config = dict(
    arch='swinir',
    model='image super-resolution model',
    dataset='simulated telescope pictures of galaxies',
    train_examples=48750,
    image_size=32,
    crop_scale_min=1,
    horizontal_flip=False,
    translate=0.12,
    color_jitter=0.1,
    task='super_resolution',
    loss='charbonnier',
    scale=2,
    norm='layernorm',
    norm_position='pre',
    activation='gelu',
    mlp_ratio=6,
    head_dim=64,
    fused_qkv=False,
    bias='all',
    qk_norm=False,
    parallel_block=False,
    inner_norm=False,
    patch_size=[1, 1],
    depths=[14],
    widths=[80],
    init='kaiming_normal',
    residual_init='zero_last',
    optimizer='soap',
    beta2=0.95,
    lr=0.0025,
    beta1=0.95,
    shampoo_beta=0.95,
    eps=1e-08,
    precondition_frequency=32,
    max_precond_dim=1024,
    one_sided=False,
    adamw_lr_other_params=0.00079,
    grad_clip=5.0,
    steps=8500,
    batch_size=64,
    epochs=11.2,
    lr_schedule='cosine_restarts',
    final_lr_fraction=0,
    warmup_steps=250,
    weight_decay=0.07,
    adamw_weight_decay_other_params=0.01,
)
Rows from block 7 of a small image super-resolution model, named by matrix and row number. Rows with one number belong to one neuron. Each number is 128 + 24 x the weight over its row's rms, rounded and kept within 0 to 255. All counts start at 0. Numbers have three digits each.
Before each neuron's rows are labels from the 100 images, of 14976, where the neuron reaches its highest value: "strongest on" is what is common among them. Only what is clearly more common there than usual is listed. The data: simulated telescope pictures of galaxies.
# fc1: MLP up (model.blocks.7.mlp.fc1.weight, 480x80), inputs 0-79
# fc2: MLP down (model.blocks.7.mlp.fc2.weight, 80x480, transposed), outputs 0-79

strongest on: tilted; many-armed spiral; winding: clockwise outward; winding: anticlockwise outward
fc1.72:103146105162127159136092132140178095106145117118129127131107133124104127131089136116125156126111151163169124141085099106085094135130140090095146149068110110162174081134084126158127140144125126142098138141098109155139126143143138137092152125
fc2.72:167114135134138113141142139129095168107075131172106121073090105149145141128126147158149122144152142113143129146092123133148113128145095137154093140132128127149097178114124158133144112115169164127182161128110123129106096123137077097095117156

strongest on: tilted; winding: clockwise outward; barred spiral
fc1.349:116151110114077141110118155112102139145123109123122125118119131156122106111153125135150126113158108105133128143105125141076157149122116177121150120112099105108123115139074158069156142156149113130153142137136190098109119167083141083144160160
fc2.349:163137171099151113160165104149127115151086115149132130133145151109103114110153099170133151164102107160137105158105117109145106136148096096130118181159130162145135137119151129153113140107159135133159098109140095149152113107139073155148090132

strongest on: irregular; flattened elliptical
fc1.283:136135122123095158110160121145133090117112109124116160152116145100123107133136123158154123106118191161149142132150145116145149169135112079106106101131124100084171132130121111133107135175142134119124125089084115097150085125155163093175112139
fc2.283:134112100145159129168155135146122148134131125091130169100138124114106124135167078109116167171117124122091137114091133157121135110114125125140157113126116136131146157161158134128154136088110160128118130186125059092090147150110113170111102130

strongest on: tilted; winding: anticlockwise outward; winding: clockwise outward; barred spiral
fc1.240:114140072096116093099117114106134088119140100123110111146161156156183137145135129194112090130085145131144113100093149106103123122093142168139132111106169127122136114096130157112144138164132122140166109126150121109124112110094153101122135098
fc2.240:127126150125129144126127126159123158135129152124134109118096147079112128098136079087178157154158139103128097125143085171101136135140136111097083170160116154092111102135147140151128178121120105121097139112129130140131129147164118120060119134

strongest on: small; edge-on disc
fc1.76:120158098118075086124138111126142127148095113115139083143121100133106110123158144135118079122154090162142112073114115105093093098106140131111133141103093096126096114128137122165064168129097102101104146108132141100128125135129117107148145135
fc2.76:164131169095172143128113152159122134112137116089085129129098147097121108108088145157113173099128122092121111127114105150138103144126101102118123156128114111085122161137148105091146092146156138162125100127091125132071136144158116138171145115

strongest on: many stars; merging pair
fc1.406:131131159115136105113140111126105132143066174129126116140115116145175140099102108139128121153146162145151127126167095170131158122093115151130133132103112144110175143144153138128143109181129142159107143176124077147131126122125192108114133162
fc2.406:127118110116123113124116142133145109071164108106111169133166166160100095158147173107125107148158119106084143121113139148108176154175140159113082115139133141131111107150114135137097138133163153140111140084130188124115142161133138121134129125

strongest on: edge-on disc
fc1.361:099176130145139089170142132176102126143132151177087145135131109100104195141118159130088164111149156148127142152128117130114118107128148101157130167148121125116139096125136102109091128141180115134158120137116127114112109127091148167137138102
fc2.361:175084128151126122107076172135125160111134146094122153159098113143143134093149103115144155157058145108132115133157112123153139135123133164146135104147120126182107103132169133168129131125090144087111108133129168132118133144103155104129113123

strongest on: edge-on disc; flattened elliptical
fc1.384:127153133132142137123136113112142080102121145149135142124116139120114168098158100202118122160156103139161102166095110140084161110126151114122145090099107127107134113095150114124113126145102155125119115137102088142164085083113106095096126112
fc2.384:164165129091116134133121107140151158166119111120115128161123125095162113123112189100162113103153134124126116145153123174112082088149128133128147169133149105139143105143111114140110090088141116153133155109146162132120140157166166130135170167

strongest on: irregular
fc1.53:157128118064065121136110115105136142122120112105148099115146114167140132131156105116158120147132080115134146116136132131134161119109154124148128164108170154097106107138148133169129137121083180125084128137103119097117125114109090088157150153
fc2.53:110117098170140128104156126159106106173107100145127118109115105114142132104095155149107061138127098122136128129145100138132058109122111164152158132154105147122125163071166100145131153127157096108141133117084121129159140116128128160131128131

strongest on: irregular
fc1.316:140105106160151162120134132140124143163112152132106144115130119107164138119104066120130079124152109173159155105172125104136146124153174147106121096103170100118156116151086158159147124167117152101139115138144146096146120155097121105103137133
fc2.316:059164120096139167113107111118132137095126094159131112110110154134107128110123112139160152125093141089120139149117110138082163151119088107116189114141118153139108158131165110081159139113147154168127114113095115129101151149129116145135112137

strongest on: many stars; many-armed spiral
fc1.371:126154147133154112130111126104138148114133178118130080107110141068136130103130178156159133138137162108080126130139116116130152161112110113101164079092117121095141123153119175149143130104119109107095157116098146121146109178143132106118160155
fc2.371:152123107127122065105144141152120119119093091131157116117151109176112088153110135141077114122118117115098138137127132173116096144134122183122133158113121167135109111141145098131128118084140143138141087141171145167116146073135105111135095125

strongest on: star cluster
fc1.253:138141130145103161135147127157091118090138130126167134125125107088149120151134126113092147160089110155115118144125122129144118121154152124173130084136152158133152163139106166165115111134083152183139110068127153125129126136130144111155064137
fc2.253:107139130120177151094136118121149158152126137140114146136094144141113142177110093161130120057129152094111113134102134148108129120132104152138104167121139094119103125167159143146096174121164099071101113156123098102114117146147147116146117125

strongest on: many-armed spiral; winding: anticlockwise outward; tilted; winding: clockwise outward
fc1.0:129139145147104111134104117129095105118173148098141115163179111120150178118125162167091143123108102142129139144134137142125128123092078126158155140147131117142113078118103163130138120111143154090145143162109144135154140140104103184165087144
fc2.0:107115090117111127158137121101170152134162119132123148123110123168124161167123141135125141119102145131157171120106136096165152141122149175112101078135130116124121108073119136099124113172120062124128160147141132137124133079137135115071117118

strongest on: round elliptical
fc1.447:072123082147125122108096141096111160114135124129113105165123079120134126137135140125143118141126127108094157133138124127121116114142146124128133157144102128130126118116122158105077096186105142092174139143157142142160085090143189170150146109
fc2.447:124125091090129084160147092142135141145127118133149151178142120151153086133117138136112094136137111115137166117167128111096134125162095147120116140131142119090106122122132114133110113137126171120163171100190095097111118101107176151103156155

strongest on: merging pair; edge-on disc
fc1.301:097111118133164111147156085121118089084106112100124110178088115156150123147127087132135113121109126163084145130141152187160112131124137138117151125093154120137178124131136152136126129136110103103137123095130141130110097173131162154076125147
fc2.301:116140148111118111109114108169105132116133098134168091130163123128149138153123122094085110081161084109154129120132103086124135101137121084130084113105071113137108137170121166136109169111123174113124142125119125116105163121108145156150107098

strongest on: edge-on disc; barred spiral
fc1.342:083195090133145119148140163102133120169182154154124133162104129146118128135157111175152158143159166115150080152089121127139140109113109150142124105169152125155122104125143102116087135174131116155141115144123097127147145135118140137140125134
fc2.342:140104131120099105123109077167091103084141167108110118114126141113156118138159137108104099133109100169120185131173096145142102129137144087121111153120159115154113131103149155148139156098123137139097134118125148176148141131098085138101120100

strongest on: bright star with spikes
fc1.305:134137165127115101131149124162133115138098118181140109113130129116106122093135124185121125129146171108153124138143110140100088141153093066103137137151114111138120125111158142128096103151183134167148124109145132143126060137114149134134093086
fc2.305:101128122168137134163121124111151124137133119122155121115080125158167139136114106140138142128083131144143168116125098142128151127106126145158117058090127110132142171155163074131202150130127149118170139148108111145129149174120131145140128146

strongest on: lensed arc
fc1.147:128088118141154147151127138134096078134135142126125101161144123142103142164099117118123124073157121132175126147134108116157132122128157073111075152142144129095135135092173198144109137150112122102106106134126129146141131115142093128100170118
fc2.147:129103171120104169130134123136124129126156147178092159099088087094126139171128118149112098167126120137104130125112100122158159089126160139125150133140106158129167153088137121141101119158147128120127089091166173106124123108161137121150097146

strongest on: tilted; irregular; many-armed spiral
fc1.97:135092139156175128149135139147141130147166135111123120148140084140106149102161127132153147177138089129099138137176143140146112144151086173127094146134123081120129162100149086148173164115155136133106123143119124142143130138080127135171114153
fc2.97:082137100094142110162083131134095152125109111141119103119105146126138083162092093129111107131149172100153123112121098135157160121116139110140113105125174135138098111132128092128123109089127173151099075122159152131107151101160140163109122116

strongest on: star cluster
fc1.281:123158102152170128101104124151171151102145127127184079073131129104076159129112101110124162141122150140141136154148137145140124125137115121135146082103112181117133089115111149129153088091090116145127108140109132106136155112143138100154125148
fc2.281:104074096122087154138152103140111115158128130127085132145100129122142120138101128142155121096117104082127123134130099145098126120110163109124079140130171083127107148105131108156093143130182124173098130140169138092116136120118128168135116087

strongest on: merging pair
fc1.453:094166120114113129110106114115161124144164112131151099095120147083144145150151116149144161082113151103100125126134158135148150130089138104100106095086130096154136079113132154128146142174136099143103171145099150122169115104092130107139141101
fc2.453:140072163104126132136138153103098158101100188118118134105134144096108109095117118126138117122123160122100140136083111166111131157195117156156144139142120151146129128097101137101124132109134139140095120146116129145119140150189113105072139129

strongest on: winding: anticlockwise outward; two-armed spiral; winding: clockwise outward; barred spiral
fc1.88:131153143126170159109093115070138107127176119142163172155139132156073139121142094142084111128111130088163153125130157104116155155121164138117137143108166134074106154116116170120109147108154147136142100128125107134149152125132109105121113117
fc2.88:117112151098106114102121170175159144093075126136142120126162146061162121164122113139133156116124109161122096147126083165163125134142098120109090131152131112115138119125152108126167101116134151113142121068125120090140132122093110133103124115

strongest on: bright star with spikes; round elliptical
fc1.180:086140112130128156090083144128109149125175094105125147093156131084160124170137163139111148165109102108137153098137142127133099117105111116108132123135094155118142179134091144118129101159131125114176115129113148119123130171169163131100106151
fc2.180:105119093155092098171128141141167103132150142121174139127149148116148119170129111110115157121088146167159118100128111150119126129146087084123121090139106096132079086125120102149131096151123110167158136116110112173142113121124130152091153142

strongest on: many stars; two-armed spiral; winding: clockwise outward; winding: anticlockwise outward
fc1.339:092137135139123128155067098146125107126104108168106096090096111158113136093153155134108090086101116149103107132123099152137080142118123117164108143136067093124112112130124132137167147130165094143133117128117176162125104148140133118123138136
fc2.339:102146128130149077146108136105124081137113116181159151114117149116133153121144123171131129154122139110096098146098095122114118166105129097123137123151116147093098128118108135124124133142159127171132167125136041147123096145143149181119127140

strongest on: many stars
fc1.176:083131122125089108097158140104105146167124102118150142139141122114070157131136152155149111130181117135134121091087133096112119131136142116092130129124141118132184142175170138083153118148117096141138147105139129138105152172168144122095113136
fc2.176:095175132094128099128156136108132144161139116176101138139112144160126134110099124127149084122167171148169146099099108067138106082163167105106130137130133134148139131105144127139121133133190091123086136117108150115147137125118115136132109109

strongest on: lensed arc; ring galaxy; barred spiral
fc1.192:116126126123100073149108104155137132172139116143098147154072133152099140153139129122152146144143124097076125169167130117159161125132106104133148143129185126116121103133165115145103168101137157140156151119141112103171110135126177119108144124
fc2.192:137099151135126130171144134143121168116130124164108159098114117133116140085137136103112116148105124126135163160126116105177100148083138140114131129126142179151099170110117109103166151127153124125151158091087141167128172070120126101114098127

strongest on: noisy; star cluster; edge-on disc
fc1.44:123122159161128119127105164171123162107116175122159164115158134153171123161171142153098113128137113144158097121150113064109076131139148114134113131088123149118114143140092135139107121135095108117112144161121111118121168095153123110169124110
fc2.44:131164115107154161129122121137137120120099174155141098163134095091115133115114133154109134114098150134127120132069151129163116164106139140126136163149118179129104101117148125082165133097118127091117146134115105121107082166133119116058142136

strongest on: flattened elliptical; star cluster
fc1.200:170123128116110095135127100152158106110153160149068139112118154145181129110081115139190177146113142135145151115120120128139097134168187111142135132145143144151153127127135105135098149118105094132109100080161138132113127104133146142148129122
fc2.200:117137166108153131111126112142144136142135120083123144140120153107113146118103121094139105088152140122127117117125179172143098159141125134142153181114136094115145116196112104129101108096148088070130108092079153123110138133113112162138118127

strongest on: two-armed spiral; winding: clockwise outward; tilted; winding: anticlockwise outward
fc1.178:132161114073129128129133102076167147134175118131141081112122113148130111141147146131105119081087193129151133154148140203144120151123103137118114141124109133123147139121113160131148124159159114122152110158107145168121137158140148160132132121
fc2.178:137130098132171126102130067150103092148123114148137180103090132120113124110122120138144160137135126100130089095166143143099098126134096129140150135172072143115148122117120089100122181098158113145100136119115107144124111124157126091094116111

strongest on: many-armed spiral; tilted; winding: anticlockwise outward; winding: clockwise outward
fc1.77:140142141119098126126110111126101160137115138144107136104139094136152113100165144143152088121177150114142156118092130124165110180156118086118139134127128142128135090128146134101097168120141099091091165150104088099099101125095136119131169081
fc2.77:124100098144137118150158132099121134075101077051135075095126129081146129130124169089127118142137120114140114100133118119118129137133115120140105120105136103144145155097151175122168141155117163111140115131123113139098160137085103112131158134

strongest on: merging pair
fc1.54:092083131077098130134128100107144157147135177119098168163148089083111169138135107115121102166131157100116098093116146124135142112128138075121136143136127126131116119133126121093120083184150146149131111103128132162131144139142136141104092149
fc2.54:088149106093108112124126130137187149130155165162154169112116120167104121113149136145101112151109076178157142092092120139114160122149180105127115151133137144147117178113123168119117123131137137113144108132092124135141110130155116109106148090

strongest on: tilted; winding: clockwise outward; many-armed spiral; winding: anticlockwise outward
fc1.212:139105104096094075116107115051176112145143169133105158142102139131124183123135133122162129100134135140150127126148174128140114115089127132159068145150145117144104133103144137167131103144100144130117141132121121145155130113104133096125166124
fc2.212:094140090152144174112139141143130144097101074143141114118099133147128157101147126123180138108135102114145141173136163099084139120083131112146166144130136183132120127084126118108149120166110110142114159118125107116092160141115115167149136105

strongest on: many-armed spiral; tilted; winding: anticlockwise outward; winding: clockwise outward
fc1.201:093157129099159153142082112163125163128176130117111143104097086125107117112128127118090103162171132158125112131123138125133140103118150127154097158096122137107153128149127102098144172104135116138121110167112132115117164076094105144085164129
fc2.201:104141136141125117146129160099128155116129114153140114111141142124121148090126119135175118140110129080133125165174138115139079143185128117118125060127154145142172143114155088122129129111166096090099119119134130088138096176140127115163119105

strongest on: lensed arc; star cluster
fc1.264:128134123117097085080134097126178096139144163122118117134141127117095121097109084131139116117137116092106091173127140121079160105095115126129126124144085185106109129122166133121175112121082115139170126124132101115112098104158115129139138135
fc2.264:159162095119130099112143136166113085111104101141118133154110153141147161145142153072134148100136127099129161150169113112148071135174129165156138160129143128152149121138132112134113153115114106187135112122114121093153140165142104122122102164

strongest on: many stars; edge-on disc
fc1.131:137139135130116110130095101163100120078106118134063166130111170166156122166135140121111159143148092150133120130133166123145113134141130150085130110177063138110119112145159129156144101139105108141131116162149106143158154124138126148094108139
fc2.131:149134112111147137090147169100153128135126159127158104111110158105114129107151149126132111173185119113096169146138078134090099113104116107121140130090153116163112145096141155143086140117096142089145155121121147124163168121152149119143115093

strongest on: merging pair
fc1.154:108141133113126101150157127155113114112097113084127129132110150122167124116146114151139159138129101092028100143174127117106136163183090133109108125105116176115110107165115148110131114108122118103112133159113122117116135117124141122169121128
fc2.154:107096178155099102082124108094090113143125161170110174082146112113116145110109149128147087109118145127170152089140110144099119154130132143162131132133111134151131132166145115117132137165154138168139149133090115136129110084120081125129109125

strongest on: lensed arc; ring galaxy
fc1.359:136138104179161137144100101154130110134135069138176135129111125148106114111169106137123095144156098139137137090158157118148139099162128142143129142152193131111130127157134107159116130104138154121134120094131102138191111113127099094147105155
fc2.359:080136116127152146166125132119115160159125101095145100168120136103133114127144177133101143172137134126129131122119122149142146117129133153115153146095108111121172106138117088095126114109103130201142093085124138123175131094108112111164085145

strongest on: irregular; barred spiral
fc1.102:142105134124102151112184127075100115132121131102113127183137129167096143128132134162186139102117119133088103099134139110136147162144123146145097092109089162155144159091132145102128122120123118126148118118137134167128126147104110107106159184
fc2.102:134155101130166096185106135143104163154150104142093123106111128146128126119123112121088122137144131128129106128108143188133107115161093093157107104155136115121156065151107111100131093104154128147119135094148138110171120119109117137186142125

strongest on: round elliptical
fc1.103:125137114108132102153112172124120100143113122161135113158127119102144115103147123139159105152164139134067078113122113094167128140108132151099105124167135151183099112160150134132128104150139145125129108126159124160121129202120150122172148106
fc2.103:122130150131134114133149105137104162107131128119110126115136089129100135138149132102171115077087113129117105151131114113105126088123124067163137102108112060081096134142125122127080131093153115174141115120101164092134118084131134123107118124

strongest on: tilted; many-armed spiral; winding: clockwise outward
fc1.260:100130116151131110085084162120148158122123133163145126096138113152123141104130086138157110091099142099170133118155154138131137148105125114113150157104157112099115160094146152148130110103171152130152143133153166082119097107118162144071156130
fc2.260:123099103118098124131157108135128163172147138104094123137118161125133094163167141132112184091119136137109167128167108138157124101149152120137079107149136091145141106134113153131159160113170140121146137160132083105121153124105125145104082158

strongest on: bright star with spikes; edge-on disc
fc1.186:130147143077109095163108153104134140109091120116125125161167103127157143125168141142118099123122149111186162117160104110094135115154116140095142127095052129104128155128160146151089109144137136153129155134119142120152095157109132098145124122
fc2.186:107174160155165140142095109071162132134166140084130178109097144140098109131147124162134136153129130083134175117157165149155128139111150147145125134122137121130127147138114142114135116084083101118093141130147128119117132131141092125072107113

strongest on: many-armed spiral; edge-on disc; winding: clockwise outward
fc1.426:124133081159143092133085155116183129097119131149072120157114168107153146107104145109170101122139139126122149112094132151126112098097135146130123146096160146141136115150101109168125150120150139164111094138082135131137143137146086148125147086
fc2.426:124143173116116157145194131163156151127129105121121106079137163144133104137131145111104122169162156141095112127137120149092089094152138116126158128082115120138157120159126146186126137129118082153136143130133114124130128108110143092154161171

strongest on: flattened elliptical; round elliptical
fc1.318:137110113119145120121168174129152137112143104090103113124098147147168133102139140160161132062117150130179121139156130103147115112115146140100086092126063142126102136140101109115164122152135108131123135124138156106140136142135128064126097098
fc2.318:127135140143126148155095091145138090133120139090137131131160145101166105109131163109098160097165101113132120092123146114089101134126143113092140159098146113139130144140124142110109167063139094110105151123140101104093096115145094170086146121

strongest on: two-armed spiral; winding: clockwise outward; tilted; winding: anticlockwise outward
fc1.61:119125121139101137168115119160138138126138141133116097143119111123131099163099106161099104140134140124126143146108126105086095128120114103101166125144146117122144140145136225114171137139110076120138143107130191123077147134135118104111121160
fc2.61:137130137091134127143146141128123120162147140101123088129113132113129097109121086130121119159152191111128089159174160117092134115154130137110138136104149169149109132132112092140138137138160102137124110110089158118136070101117185079114107104

strongest on: barred spiral; tilted; winding: anticlockwise outward; winding: clockwise outward
fc1.197:127126122147087163089163086105112131150118130122112085160159114130107152131139114122144146123138152166124141163128157090176176137124147148104143123155166087092125121116140156102147109168171125121133137148162091119161100116097121095134131139
fc2.197:118147116133141142142134160111127129160110151112138180096148152123134098119141124127154152187143096137096101108133107185118113085145112115148156109101110155155134123139108123203114113120102138119153126099091118122143143176133109169134095127

strongest on: many stars
fc1.182:129143112130194081110133117167102137117111096129117153113113121141140191107144118120123122159130130062098142128140136099113113108128124144136093122184130163135126117159162128129097120087144109138098148082130127103159134140136143168097116114
fc2.182:152148147110148154128132145091089162094127144124141097101117149090131119117113150120116128100098153161130083118108112100139156117109175111131117150140126140150106162136116167132117124157105119097182082158140136164097119099112112106152152182

strongest on: irregular
fc1.199:132140148120119112148124145080114149151107180119098148145117140106131142125200084146101122156164098102169134155103160151135133112141131108120136101089166164119139108098121143151147136089141131161111141144149163154093138123122110110097157142
fc2.199:123161103138135124089159169135134122088109107172158103088122097111089119121111124108149106144147180143091142149122127146149128121162115121057118162149124125115148135162113132132109121151146153130136098121099124155187120093142101128116111155

strongest on: noisy
fc1.298:146148110107152112130105105169115137134111113142099123109100115133115067110127085155146141137115131140068124149130128167103089108125133115115117121133170101115164082117138128133115068145126122110122125134190139101102120137107147191119145114
fc2.298:102124120090051111160147131119125122092110158108122114149147115134143203145141134114114108080131148121149154129138098092140159127150134124101161118137082130121088127104098132156148156121128129179124127115090142126146145115141111088137135111

strongest on: two-armed spiral; star cluster
fc1.440:127107111127123132120099161161093148141091115108136092146161098122096144178099110151158132121125103161157123141092123096111143119144122145142154175128138181131144182167125127064121159124118109141148144124121147116144147134151123114114093087
fc2.440:135101146116175111110141101125123127113155164147152107111131095149140128063163128200116129134156145133150118121121146159137149124113110127096155054154103152109137110119130139062114115126095129120130148134144133151128132161103163143126128134